Rows from block 2, named by matrix and row number. Rows with one number belong to one neuron. Each number is 128 + 24 x the weight over the matrix's rms, rounded and kept within 0 to 255. All counts start at 0. Numbers have three digits each.
# fc1: MLP up (model.blocks.2.mlp.fc1.weight, 768x192), inputs 0-63
# fc2: MLP down (model.blocks.2.mlp.fc2.weight, 192x768, transposed), outputs 0-63
fc1.47:158112136124163135178123085139109154139096148109149104109112106115118118095078115104125093102135147118121153156130105145145117139128110125101131106122150113144140140145131110124127109136131120
fc2.47:088132115112082120096105127109123084116180140148129124144062138178141150151135129119067082104156120134138161103141107173112085115125155100157174150145091132109112123106090167131090141079144168
fc1.48:081110136098120108101145077122101144114124135155130144160124124153082139137112144140115148115127155193133169139111161110108141136123109077128171130105119111114107149130159151163119112078142133
fc2.48:140146151133131134153151106129122125149123120153113124127083156158172158104145160115145107134139098085157113135160149156107119168122112157152148122168132132120110079129136102128180119126093097
fc1.49:092096123131147141120103132117168135155119151116117120152099101139138123112096141184130143121126101170152154125132125148125135110112079112114103173122151099135139116064124119122132114138146125
fc2.49:121142072135101123123133099144120121110137135125145128123152146145160131143146121116095072118141126087092132119118121134130138197124150186100120109116115150142121140189137142138139158123166119
fc1.50:124120141156118140095133166102120077141149141129130138152134125119086082105163157125135127145111130108127095150125115125122124117143088131143152098134136127158111094071123130132140079112145154
fc2.50:167075142153161122188147106106170086147111132142113141189151104172118176147144116125134105085129122131148113117113159104135127039133142135128100139085140079132110228162143103112146115135068142
fc1.51:187130199084157114157074150122109193081148163127143154124127113117118121119120093123134118167137095073120161139091115107132141156120116089160137109134151122132146160107118099158120127125157143
fc2.51:122126162115153136118125122124151134182129141105107115164129157151125140124101142125130128097135128111132122150155129141134122143124133121129111130101123152154141142117134110104118160146142132
fc1.52:106140145131133085116105143129115132150096103119137126087139118136157123112113138128156121092182179138082108174128136140138123140125140108143139134130106132126151142131154126111179138120123125
fc2.52:143122116131096167150121146113137121114161113139124132136111111120119166160111148108129150173065111128141139099119149142119101128094123117104130119138141126115105092165149103156099121143110123
fc1.53:157105131136148099137121119142106189133164105152144098133163148165155150146145161128120125097100150142149137161156129077105136114123108119136138144147157144066104145105126134122167121151126096
fc2.53:157131136117116076105097161123125114109130166117135184108088115066133077117151101165123139097137130123129157134148107115151115083130213121162200140090106162163147112099135102134090103151120125
fc1.54:114166113135136130122129105135137144148127085154134117087133108154127141144124141130132113110165115118162140124112110121172111072126118143119134144131143111106101182106139144090132103120141105
fc2.54:114082128149198148122119117154097078117099120147118103138150174121146127128141111100135122161124128083163120161127150138129125161142095106158128137118102178136113115165117140165168150124159132
fc1.55:152124122146143101150128168109122113133147120099140098102146144140136117153118128119128145102145139128125107151091137155136187105119130120120136147095150128176128163135106099139122092156079123
fc2.55:150126111128117087131145122132150137145134138113128123168111114147149100109083123101146132160124110140116124148183107117128094095112126135170133094153152124109132116109146137102149120132154086
fc1.56:207129154179132101159147094110125111102150101147107121142124116151122095155091110141108132109148109098133120142169155143132110142103147126146133139147155139089097132149112110142138104107125161
fc2.56:114129123118148107124105137147110146140131138142157159131109124129101078130116108129143113144114101132115091121104093076121100116148126110154145138145130124138097104116132095128161115136143159
fc1.57:130133142132102149142124155139101091110113087090100130174104136129143084112124121117125144127129118134125136149125130120132165119113116140107142125141143155147156163180133165144118113124125100
fc2.57:168104148123142160100112121118146099111131100160132134105132108108118149171104131145140117114123119163113122141163089094120118167109129130117142134147142126143163081127099099153120163114130165
fc1.58:163144146110151143135101157125141130091098124143135124134116151140107095106113144140166147136118128129134116153120185098154097131149117149128149144123173120117150163154142113143094114104129139
fc2.58:113120122105126141144141124131125094143142108152111116132133153106175099145113122148119128116139142107130070114121123097160119124120130122132082114151114151141132114144133138097142102142112118
fc1.59:109134109106065106105133110137137112108159112137101124127114130121163119113127136126111098098116105138089135109129119118098120133170134108100133116134148095081133166168138153109081090175122160
fc2.59:154125107119126150102130138137130192145128142078112158118137105168091128151098038123117121140143127133098137147115094156156115127114144144120147127132120084118112139121138124126115146134176111
fc1.60:128129084118140155120154131137165081081173146145164107128122116164133143143117146139128148112108091122110153131101183130143124134128079134133154103158113108147125124153102122136120132094108140
fc2.60:090176165106097141155116124126121135104119197123133127135134153070172097140130132106148130141144103126144140112132127102168148042128144093140096106134115162118114134106161095142102146129133091
fc1.61:115124124102155114127134143112114167144139125090108112151115144133116153141160123126150125097112101115159151104152124124123119137118150116094122111071137203156149155113154098139107161135132148
fc2.61:124116144074128103125163138109134111121139120114100103149112134147128147133145093187146158127086139127119125112125115139125116149192128122102157101118104152113130148113096121142134105138098152
fc1.62:102110119126131108135103139103093147130107117165132073135125106140121084119099119153117113111133179072119118158160138107125141130094128120122163107146125110170159159120108136143127121153147113
fc2.62:114147101173114178174194104148186103129097151137115139130150156107082139091141112122081160128128109068124112081144129125077150118182115112115124109127114095121167117166154146162124167161060158
fc1.63:104059138139174105103117124112133141120121107180154063132101143107128109077143083144142140153149105109130108137064122127136125110111135119122144171122082109153143122161109075188114135115138117
fc2.63:078138116151143175100150123097135147160093131109147155102167130129128132122113142116130122164089137128125124109141128130149115129131113102138138123136129093119142141134118129120124118132116116
fc1.64:129133083103149044150164164085122212151225147148127138150099173150131129167100146137102130106119120145112105145171129141114099110150127124151159119115135128104120130131128129118143112141095087
fc2.64:069126122131172055122138100019164167144139107116199120116082145109144000103119134136105151101122080166172113127120042135150122135143172111150172125128139135126090142109076107103152152130134149
fc1.65:141109110129134129119098108138164143131117154120125124114104093075181137123149147121119151111127073110142126136151154129118132157135113137092114102136134112110124177124161137110151128129109107
fc2.65:124120155132105150134148148135108128148130132160120119148152120130117154108142113116132142178107144119139120125155132098097129112123114144138118162120113089125142133110108128119130124141151115
fc1.66:114091145118125120154114133137159146138114112115149126093156132120123123114167124099076115097142140143115129089115140133147097153144116165174171145116133112120128134127127064122144170088151104
fc2.66:125111129154152166141117150109123129155116126144144152093139120134103124135104134153146162140123133138141132155133142115133139119111114153112117134117146120140105132142108159150133132148126135
fc1.67:089092098114132155122123122146136117133147092070102094142136124139129111076135140125158154164107112110141122132114146143123121125221136131138125144090147098135124141138118108112116091131101128
fc2.67:101141100137144128092061130134106163103137255094142132131144134171109111160115156131134088139119125127093130078133071130126132120127117182153120123125126112134082255084155137125115133163116137
fc1.68:124134139126108161133070119171157116155153083114102118171109104125122116113131124128122148124153151125133149108124163144127164148163145131133113117090119123118104116134176110146115107133111121
fc2.68:109127089117205182085119131084090155119087150140090123149144121110155123113106126120156142166155124136129105106163073131127138136132144135107153111103145087113109169101145124105120157142104087
fc1.69:119131133150115152143137130164136119103084108184119117100135125129126132122122092135104076132176125152155149121108149119143097121096138139126153114106123136144138187127125152069149079132110129
fc2.69:119134127110145130126126114134109091144148124105125122120140128122143109129168143105134085147109126098135127125153109107144130130135145121125134138149128126109124094125129110123112115151135121
fc1.70:148132106129171084151098139146120134110154142139130090140140101136128166158118129133121113158168138133115119101135144110134123141086123115101161067125113124163101107123138127151103136133142113
fc2.70:115158105101109107173140117076129116166170158163164155128159123205123167149120148145097054051121110112096108121166116190132121154120130093141106130165177154102131121145133146053096092088109106
fc1.71:135112120138091146123097074146131149118141132084122158122086104086120104156125145100111138137116111085161127128121139097120116131123121120079137104106124114159140150129151145098148134164115116
fc2.71:128137131157106140128130152115133136117148129146110162122152135152129117095138121098118111149115155130104112108146151115139120096155142142116104133149104104119114165125109123114128127122133105
fc1.72:099096129131152112087144115118112129105156122105127085174116129099122149060190118127145168185096145143112103130086160101136164128143106122164140099136096121154171134130137128123100112120120100
fc2.72:111109112137127115163226095186140117161109136165178040077102135150180119126111125106120166121133114102165103108151099105115116107141105102110146136108132099139041085101154152190096139186148206
fc1.73:158127124129143114110128097164085100109137118108168114159158112095172144124097098154127118172137130130134155152146116117150109127123145148144120144122160112139121144146151121076120099118130101
fc2.73:152135159090139125137144168143197121141115124125069129119078128121102126136082137154151135118154095124147124126154129172124111112148158127126163106108135189135159094108119144132088134079130085
fc1.74:152175102100140120151083169136127139139138149120120144077138107185114151151119142100116072126116103094110141132121136060133146138096132151143132146209115121147127112122122096090145145145129148
fc2.74:097101158133129118127160095119140124133123112134121125137113119111155167126120133131137063110186163114133110153139103169131136079116089146115172079103142164101145118083146133131110113096127157
fc1.75:130140119140160087161066142121142139124119108120123051122152088115126140145130136112128128121112114116118141110136109123125141163147134151108132147123145143091095160094144119127143118129145130
fc2.75:108080127145139121103160086154122124149078156133117152130097127088144167130095143162154147157149120161127112146060178079116137082113096091130105130136096104162154131107139161124159108164148133
fc1.76:129111092124117106092144138117132153112142177133137133105138190124109141100113132132128152133099079142102166202129135091131123116173142058123154123112126128111105124139150131138152067131106118
fc2.76:162151158127116156154118150129118146133137092100109144165151135171076140212105098087091092094108124152162107063149102144129139155133172139089134143160123145092129106127137152120169184110121086
fc1.77:148137096148119119108117128119123132145104162092150135153124099116111149112141161163141125157121137144111105161115105170163137153127142125126125137136131122100135169085114123159110144120097116
fc2.77:137133136142120134131131083166121119136154102187137125120125113120176138104126085096169139122111172109093129123124136057112121151156140156131147127085115097131143060182071126117118097099151124
fc1.78:180142147101092164174092117160112100167129096148161122145107112150166141087112135158092111120107053136114132154117131087152157121112162134136124094088133131161112149146100091132106155126119115
fc2.78:064092135088162124110134125118133152151146142104109113090197108069149136116136136101130096120181178109117152106142100191098126183116125143121162136149128133128101140141113133080081099127129150
fc1.79:103082167144094110144154112111109151111145066138116085171133145118140130129127119113167198152127112141122118134105144137129123113123157162120141115120118101146148092108150106120133140143145152
fc2.79:084143130180142134085143090166132084121044091166157104127109113116128136162139132124143116138089117117111138116129128107121142165111122138134115115158138106121133101180109123090141069081127081
fc1.80:147124127108172139148084150144127134127080120183139139112146072119073128164091109141118092156131119110141132119119139149113113088125118180119124153141116117089133122158148143132142123111152106
fc2.80:090120130132085131116142093167127138131141130102102121145101140127130117151110127125126118151113156109123117152135147130110158148144142142122128140146119144174112173114118112133091123120109145
fc1.81:132110111144131154112148145162130133147169130132114128123093121108132120110098088162158144083119138099121143124130117172098118117108131126099108188170114078093132138112149109120122141139148126
fc2.81:151109129149136133158131088100146099095121099096121116155115162147139136138119153101124152109122117177111133142155097112161158119118150114132152083133139170144111140120128102145120113118120133
fc1.82:115082113092114139128163145110131143200128140113142112133138100122130177094139142108123115132133105129134145140163130094128117095122091133081112098134114132129159127138142151122138134139174100
fc2.82:136118150133117124117142128180155125100119151107106117149096148142141121077135118159125123133143127132094107094110124172147128139130151109110140118096144165141174130131116159120102114142204175
fc1.83:173157164119107115123111138135115147121116156133107148103144127140154132166069101145121110097129135153116148145077113119132140111112155127120134163110120118114143121132166114120141125087133056
fc2.83:141084169135118092122136134136110124151139100154113145114137096116116101121101142119103141136121136112173108145176101159161154193158115136112135113141121113159166122125086129173082107129108125
fc1.84:147115099144175107127154108130093132134110156135138092142154119145124149119190148121081121156157106097134130128174129126118129132128132128156145094108134102150094156112160136083154158077135148
fc2.84:083092124137167128132136108123163113150138097118125150118153102164116132113077111105135125125083158114126126126129154114114128121116123128159155136116118150103101101112112135131152121153133124
fc1.85:155137170117125171177150144138089137117126126127178116152112150154049140110130140166152108104139127115107121143133137122122130114135141099123134153131154091142116158126142121082086135132117200
fc2.85:124121153129142144083106087143126128113135110137111103117134140099133114114099156121095164139115115106139129156086109149137120147134123124148130118144144125100126129135148132184140115185098157
fc1.86:103117113145080126112118105121119162095139103118121114126126172138118107130158149117125099126133122132098139129097097093147088168129114089066122129133129087119138158135113156112084105110108109
fc2.86:155100204092114142122095159128106145115120149114126154115142023134100134179119045130144136137125128118119123133142121147082140148099122130131131176146103077131125103156124109153102153148085148
fc1.87:134097170134122089144084150174124108110177126126109128128145102132165098162118159156118148071159111132129122094117131136162167132139106144126131130116116142148176152116144110120125135120150134
fc2.87:118132071108197112126175147095138128164156139126110153136115172107129100069137104124116136163135119084085145156112140080114094134102149109137113116179114146090085122085110108167079132128128156
fc1.88:144135151079159122095140142142104138130143118124144127116153157082113113148102103143120123099167070117111109137155132137153097109142152145122140151114109129116098118094143143144129130123108165
fc2.88:102129130119147098107111129113137120133124093126142111114131128142147069093116159115128141127084138145149177102108108128132147119156119151129129122131100135105085122112096126137119128128116139
fc1.89:132132079133114131130091159124103119110132115126090131150114116133184143100160140119128154119141135186100116129129162134099145144109139124122147146110147114118097126127148115151133105120178136
fc2.89:128159141119128115128140117091142153137138124112143164091144138152114139123079124112148128121127130139021121104134090119147133127153118147095129158143162210137180136124096100123147140109124099
fc1.90:099166089110093095142117160140135114113118116130073112055127117099131162131134097176121131131130161146142142115133083162148101083113112177161111104138151119132123112069104147144175099097166083
fc2.90:116084132117161152092133144090143092146141147130146132126156143146064135165137141134118135108131118120130107160148120111101137139112105125114134133110162134164104108141116145121128152147098139
fc1.91:124154108155133123185184102142124123130141146168135119129124114148108124118117098180151151116105161126138149129120148130109143136103130137144142169116119087130134165128121094118121094124157122
fc2.91:114121162124134164119137100106134138107097105137146140146115132092111136126149143092129066110131092094130109121126122168139114144114124150122118133157154155133140128165142148122149115124118114
fc1.92:113125099118179128107135143130112138105113143122127125118114137112131155150144111155114128116139114156139132130126103137105169096094170129126167108164114161120105122109155104117105148096125108
fc2.92:095141123132119125137113146173109128194109120121141112136138116134142127136133160097107127127101153122124134148117155130136130147144084101135124162113135114138133103138124133145117093150130131
fc1.93:123131129113101138150106117130081148119154147099115124141110129143132109165105154155089150073137124132098130139113110125116140136172146134122142144140112107152118156112161119150153109112104106
fc2.93:142139099129100118113143132111126150155112125145142131137121135098146131133145103115139119149122108112149103122132111127146141129101096137126130107151139132157130123163123138144115140155106116
fc1.94:163142109148133161115138100157133148115127158131112116132109166095098142123093144132129108113154123122131135152136140096151116124154111080114136120131083134131125098070125157164122121128125131
fc2.94:105150124096114120159095122107109080103119142173132118105088129208172136156167100131125101164120145122104157123108092092097129118145128147111117155131144103160122115201087112104127174124138148
fc1.95:098164151159131127094128122107110124141100152121101153176161132143117083125129112111131113123101086134108143144119148099119116093116095112135106127139146114137129124117121130139130124099046109
fc2.95:148116126122168132129135128135097186130130090130131124089088178177097155121117129167132130120126151149124116114128104120113123147133142139136121158105118165120121130150134127090111163132168140
fc1.96:107115120098191131102125141168101116153135114120114113100120125099116148100125116144127163094150157131111112149099136128136104136136122171158162121188091137109124144105202131132115126119143117
fc2.96:129141093115094120124130106123110125153116150126156134155162081117150125135114085160132143139118122144113128137134133117129111097131105137129110130095169110144143139181103138156093163142116116
fc1.97:140141112109110127136121136146139146120129074123166112160101128144156120098106138148142134100126141109124110119125107123136129132156137137131112107147094158116104098112146107133157140148114113
fc2.97:093155130118148081149081127111115134122160106140111119138148121145118116096150109137155114122171104111094126147129101136129122179154132181141144142138148136107118103082126133117179058122119130
fc1.98:100102128165136092130185168101129165132156150172121145150104149126086133123111154137126127148146122126127113168172136137140096109140166133133160118178135109128119083167171133122147093136092118
fc2.98:100104123119124113137110070068118120139139142120142131132136144101134071151129121122143120102118082152140107111125084092127137125127127092133125153139151146130117130112151149147125116128129138
fc1.99:111110158135100146153148147085137179150151130128144117147096161151096116101171112123091104115121158141129113109139126081119173095137162122101124095126092106178111112139157166106133156125144148
fc2.99:128144161118123145137093127133078108105126121117141150142108109133107115158096144134082135154125081125117098144142105131126116146125138138118123134130136134109091137120147130152143121152115139
fc1.100:138128151169107119114119132133143112086124117159142057124142112063105116085145117113138129092145059126125149112141145159132130158108151125122092143140091136106167124146113135134134136132107125
fc2.100:110125138118143119108121148136129116133128129105088132123091133137158137135137131127119156130136153112133165138102095095108144124102127115115107124130120119129112134112138096154165142136144130
fc1.101:116102103109127082094121094119082128136133105137121105164102135175177130147135133147147110106126134148152209162120124162092070129136116125141100132135158131121143158114141110115102124137148122
fc2.101:138164145161132146143128151109137091110160151147161176071150095143133167119109117095152114117147131136134108108160144136149172141118105129121134141082119143114102101120139121148179112137128151
fc1.102:118087099104096127143109153187116090130146106064127097160136102146117143083130114112150177115137091119115127134133185134130144145146127146146101115086134090147124135131136143121151144135110119
fc2.102:094121133087083149086096141106121157135136187116137094124122162090138107070112167117175129146134100125152118145134174092150101106134134151139159138132182103132138234117173101126084117121145117
fc1.103:091135112147127146117113120145143152092150133138103150114107139154134146118163152079122103150103178142129112105084095131122160132108059086153135098137138153152096121152169148122125063108135113
fc2.103:127155118103142123127149126097135135122115112087124136102164134066110116121097132163108162095128124136124127131170149158124131133169119116159153152073090102138134137092102079149124171159123177
fc1.104:153123156153111144155123095149112059148105101105148112130140101123142155121072140144106117148146137160130086131101139149118138120096124109130160106112116132138133137139104135128128132122115131
fc2.104:170131079134122153144132119070123109082107145124076124074151163151129078119151157104099150112138104095103076141154161080101135147097082087104091150162117111138118134110164122110115078111143135
fc1.105:150156123115140173165100149122125120053114143146193122143129129151202108130143121114222104134179147122098083149125108125062130153142120148105138145160126105127105159186096146162125159078104124
fc2.105:084119121129161154081147166130120132137159128046100096108126168149164122105135136123053137074095113136127212143109156072127114096097128107149086147091137139149129121125135078078113132152127114
fc1.106:120107117136106083152120130160155087112144119136162130127073153127140126120142113133110124106136124145129116109078146143150134130080105106126123132113099141148178163135116090133105137151135117
fc2.106:142117121097188143115119134115134160113108140082120116130150102095140124098118117129135077124117086107122128085133167138133122145125149184134139124138171140121104058094145149127115151109108109
fc1.107:156131079133087107132128111118151132126195146110114157124094133135106129112159125172123119133126114150143140145130131116132091097107130102130112146132152108076108142105141114125153132117101154
fc2.107:112125141153147150113132126153156155126137135095154155145159189142089128105173111093155138152148131087095111131131199102097171148086112098055074119129166119110099117101129147138129145133127126
fc1.108:075101140142125090071119066166129164108142145186168111193141115090100124154181106125084181101074117145155174124125155097148096115137151170139113132128074116130129127043152125161129092121154125
fc2.108:093135126115142145064087255048168110135133121151123130100131108121139138109129117127124139123106138107103103129148081164128135117126121153163125115124152129142155155058130081111152118135094090
fc1.109:101128142144142145150127137119167113121111142148139118080115117178117159115139121154149095093131153113082144097099116109087130108108138123099157092151108121094136128073132184126116116112124137
fc2.109:166141136118143111139138141137071126155105121125085111175146121108164123137123168094088126135151130138159119119153142117131136154158104125170144103105095135146127137141124080145135168127096090
fc1.110:126120040133101151161139160107149109074124150142196144126102147143156101157135135133177111127139176132094120120109162123133113135177130140131115126134143136136110111129098147143087118095121128
fc2.110:178109131120215109135109165127131142148135144102093167170171136114148153120128127123121136131092125134124183131149084108109142086090102114102129066103111182127165130170141117135194134139144154
fc1.111:152120158133120085106131160169131104135094178136135092144103106052135142140123142123087154140109097098136119107131129113129125148152114119102174103169092133085119146103127118119106147125146130
fc2.111:132141082116081113195135106208122150101130136118137129163108118218142188087135109140141111105156115137120097120106142125098116132123114125160091151136137133104120164099139138122118120131106126
fc1.112:093165072140180131105109116146186119125147131135189123130139095148140139113118166149121152116114147134194133119135112098157116106109121107130124153117115140122110154127147133124150126147127146
fc2.112:153125142129111130114124119113148138125123135135134166102154051122092112127110059095131125164126111112143120112132121142139127131161119140169124040160127104136146095137097108143154137149167121
fc1.113:143123109126155118141138132095140159130088127101152123074114156101131155127135105121117127149126113115113100161122178109095113141112133113111106127117145144100144129130117112129103139126115090
fc2.113:106145133120115085130161145158100124129140129161158110142125122130133142148129136146137095102126146185109140168120122152120126150130112106141122115151124139132100139111139116146134147103125112
fc1.114:089081093151114101102156146187101135050087128120145121161137131133166146071094082133110169144111077134126113110125137060152147102114122114157070123125092151212108137156163087105083131166146153
fc2.114:089136102132115096095184149157105116145144088149144080103117149160150055117186168094152150115102143136121107127092084104153113106138111119132152107127160098153103127089160099144143096136135148
fc1.115:131109108090140113129110164101116102147162124093126111168104115150076125118148126157110150094167151093181146146087146105111150118077136110121155110101187138168141159133107132111113144125097139
fc2.115:156128122131134127127132114118140149131108138127111137139121155117119120113133101134129116130121122139116109144126138132115110127124118137131115107173131136145118121095134146154126153152144135
fc1.116:140099138137114129104159123142143177104142078089131115174141127144177129107092136119146152091119138142144081112126120133131144105114148115147136115110141112162138133094105127134116136118134135
fc2.116:074132138135157129154098164109136123121138154154104132105143144127102156143150148122095113131116105155141123131141094122131121148098105141118121111104143143150111131161131168120124106109134094
fc1.117:124124121122109112116108119130125180078125093142124127143112152090098143124143090129115094140181069124124072135060101135148189176104157140177173111117106130115128102132139117157127137170140112
fc2.117:131133110091133129108105120116135158159140118123132130099137132111157122112152148119138168121113145158148178109117111128132146116085109121129113111129143117145132141109121126115125081156150128
fc1.118:148071137087141090160121142152123172125109128141138084104127117131134152073131149141135104156124135153131119127116147132167124106092060141135125151163160126165115112137103141145123111144145138
fc2.118:129141133128133170112158135092145049121130101129136157117132135104117099155126113095089152105176150109121169153144146149103154105140168143142120139101114150138142130124113106115126141114078193
fc1.119:131138128089132143149131134152155106113108117182140162111136136123120104123152146153101091143173139112164152143117090124134107142124144113121127109151097142129084119129152132112104103073159125
fc2.119:105113166114110122102116115131162137153113123119120105151116136161107145119146124107122133126102093126135132106156148106132165135119104117153152117137126133149105129117120150126160123150140130
fc1.120:144122173109142139123148142127117125107110132119126062111120101146122129105091097153113141098118114130118108113100134157156109101120113159109172127192152114141154147115116122165124113143162165
fc2.120:088099123152108115147125120092117116070163155122133157108098189131102078151193173114119117086171104126152102112173179160145118188187094117127120138160109162130154107156121146119131109128103115
fc1.121:110153052155137114086133124099158120153125122110170113141135131129074139123092115121132122121157092108128139130106144135124149109134127139088009135090152128109132103133136108147146140134121110
fc2.121:139159137127128106146105107119105158122147118151097121179124143113200110098137191143157130138081133169149193124139175154179161137131137124117133030121115140111136142144144119136103128106105095
fc1.122:109126131131162133107135121123172160124122130090163107082116141148093110126151124118139156109143150113123171138134142151126108151125090119148131091132141115131142128101141078145122097121145109
fc2.122:113169095116076078143167151101058129133097096133110113090154088156098144164123100096126122164126108129133132121165135159145121129121127137101132150136156152153109158148076154130138152098088089
fc1.123:132142134127094114174153117140128134151120122125143104142108094152059135144133147110093070129128128131153116155177086114125112094165119130076139105099144158153098141114128136136085125154166092
fc2.123:148119131161123126109136131099132123144124056160122121164200133115129161138157118102124112110117116129067134104144168144133149091152104131167165116138154130107125128152142143136133117116128115
fc1.124:137138190176148160140130103135134140101144123128138100138094121100163100132131117080112139171156119095159121133173131100140149119132105158129096117117153128111086140135132112114142121157100079
fc2.124:124088104113119129138135179155110113140124140105124142127112121141123157138127154162144104137117101173149123105116130135137090127120143111110150115116113153141129136104156107161126140103152134
fc1.125:144124130138095116141152143113147114164138122137113150138129137125113094112131084150143182142096101092125158134129134107123147135139141081177111108113115112121150167114144121138147129113128123
fc2.125:155155125131129147185068124151127143114142159108140079160156134102127149159129143094124025106157119107141104097139108219168144168126143181093129142162109145131106068088126122129145152088120113
fc1.126:153133150120103119149095148097157144111143093173101139138131095136134111112149112133143145155136087094105169187129133131133135160077141129126112138132183162070084146103151132130156126125086170
fc2.126:129140167138152094113113132145081136133113137103143098151131135128137106131137150130116027092194093116146082115148140143137131151156112145104144125165152146139116057083125167132109112111153161
fc1.127:091087114108143136116147095155145172123093117139123119119119138111074140123101129166136131136142131107160132092099098134132134178126130131097113106121123169136130145127106054138136131109144174
fc2.127:150113100100143142110136146106096119166097112129119133126148114140106139138147119236149131108100161115136118100100123136131098152156131123100148145118151124151114156122126147180126105132083134
fc1.128:149124088073132118118155128102138145142124149058104108100119119107135128144153101121144125102143179111132118133118145159115158193120141178128134120112112127132148148162156133123128147199096140
fc2.128:119120146148094140156146122160123148122130140112146112108104114106146128104111133121088144128119155123086136128131080149193125065101147098124121122112119138097147138118122080131173163096144076
fc1.129:140165136156085104168161129137087144129146130148141101138116177134143152136139138133148143135139116147125117126153098097120119120099114108143135140096127163147097132114131116154138137112122082
fc2.129:142099137164113152071091113115097066168130114133114144144133117086123124140141104156169092145128163125111140169120139125129118179137087144104094066107132116109178065150152172144103120106146193
fc1.130:132094112101116130142123175152120156118141116120138069143150127112089146073104105132139093111088126125102131134118149098084165149124107164126131116150127145164153119168123138114137138108130138
fc2.130:128170143082138124124199099110129112098146138159120124140106134117145110063112166131065142104158133111144135144131111163125115131118086158127170150119103125137092161092161069197119104144128135
fc1.131:136111121092131109150113133154129148096147141142147149145154175127122109138135152139129147084159127109087089170103083117090101126125142106098125122140110140150105126118130122108153129134155135
fc2.131:133124072131143129163142118127141107109152122140123145122126150151123093140114134122053121085109119146123120156150110120125172133137123125119126098122118164105125136115111168137098139122149135
fc1.132:153119119116107074146104097164095100142101142119171124138112119125151100099144112115131146155122143142121180126139139128112127121156143094106105133097175102093121108110118108157105127115134117
fc2.132:109122119143119106091140087113129124116122109154156135106134144134114148170127143123194109124157141166152100107122143112142117166104110144132158095135130122139144109108181139112119125134116126
fc1.133:136155133149111093119129146132114154112171109170141135133163145105138121139140127094111151115131123155130106169159076128136114126122128150125138131127138193102159110152149153138103104136124143
fc2.133:118143147110158166099147117125116108101099120122104103148148094116143091176099147158126165145072125131126123092082158106122120133108159113098128146109132106102146092116106157118182126108116140
fc1.134:110099126139130122118133124112130163174120142113166102161133131121108132122120130130114137110124115117174134133162085116133140133127101135123148040122068083115180138131164161087143112186107114
fc2.134:153149104147163124126139133113142125129101115161144141122125119119137119113188123103141113175126134124102129126094140160116249123103154129155147147131130132072245145128122086080147111144141150
fc1.135:117131105094126140153121088121140105126115116161147095135158140129126153154122111135085112153122103139133157096138149145152107144168136149121125111122146108069090093091139158140122166134091162
fc2.135:165101123162123101135108135160110136122110106143138132147148150127145139142148100125161136110142100103164122158118124116107113103154102141151141147128146145164123145152118110142138116139147123
fc1.136:134102159100146120147096091132140128115138117157117115114090137150115125124170142127135150133126118121120156138153140137131125100160122155111126133137110125117121134150140115171109134092139080
fc2.136:130107118164108153145129162125139121144130120107146118075178122159117167163097134133178144128125162083136122117145148146097152126113134060139133140171141136133142113103125125128143100138101115
fc1.137:126076136122120157149165119100092114154091122100129073114132122111129130139131110159090101118137161134125092107141157111138134122133149118090171132110155118145124143090119127074119143156145164
fc2.137:123146135113120121152125135094107125095146129162119174128137153107093110149086127145152150095120135133141121114141113148121121152121123181116102110133103123119145091158163169140121112105093069
fc1.138:124155140142120167132121157141140173133151106117099112150128114129123110110147149097147111105139126131144067083117110102126110124114128163118150151104118147175142106127107146130150141139114116
fc2.138:099168123123129136143140138158135126130137113130106160138158131098125150115138121119147147141149107091115167142145133126095127142123132127134123143154116133103141151121136134115153141105121130
fc1.139:142089096118111172151155113150083116163113130140100129110154122111165134139120147110095136112138104119129121120124100127109104152147174133138157118130108146153087138079143172108148136115121086
fc2.139:144163150110159105133117084126139132114159153109143149100079138149102141147117125107122144123127103152130085139100137141111130152097077118102118102137137131116139109148108143106154123117164194
fc1.140:165094147085150114137185141145115170078120132141148126122109121102130115117140137148139130112146175128111116128155152157119109144151117139116178146139140136078097087148134106160150132129106098
fc2.140:128159141140114123146107133123146097186158100101108120116126128129132136158140152132106150140100127116160150154090115076125111123128127101091111121109132124167146113142165131133131158123107149
fc1.141:101110102125135118104148120073096146128128127137132096145172132114113119135121121107143112177134099116171107170107168091069140118137100164131146077101152118121149088140157160140133157089110090
fc2.141:125154169107132141119141104144142086151119103152107149120082111153132168118146102142087124160140139132160116119141126169157128118118141112153109145121131114109131129121128107102108123154094111
fc1.142:130121142162139102113108158137151155174101139138073074106112124109131123128143124163101113134152100135152091154157115147089134124160088140117144146087137120116124110101155123132095106187127137
fc2.142:081119118082139130117133115151128144130103122116147138166162124106155124140108119106164132122158160137147161125133113102128154137130145123129122130130115145123122134106099119121100154106108136
fc1.143:109155124138157116113144134142091106205121115103095129138165136128118105099067163164078152142181082137130091110084120161133104141114135074125152125108118160187160095165151126140116148149140110
fc2.143:125111102095112162158131139109138092080130130053135161123170114122182154133167121138112196157036117123090202155110151067100147091119105137143112148139122092128117133149164104109156163112089097
fc1.144:162134149091145108132168115142133140147101097111182129142104134125093169120114115129134152133140125114133101161124137165118083165100088166152120153125126167122110135122109093139099139105132115
fc2.144:130132100109094106114118119134117100165129110130110135120148091120111090122140114162128135146109235120082113255093133060103135108083119085129114152139132110112123127110119126167143135091132136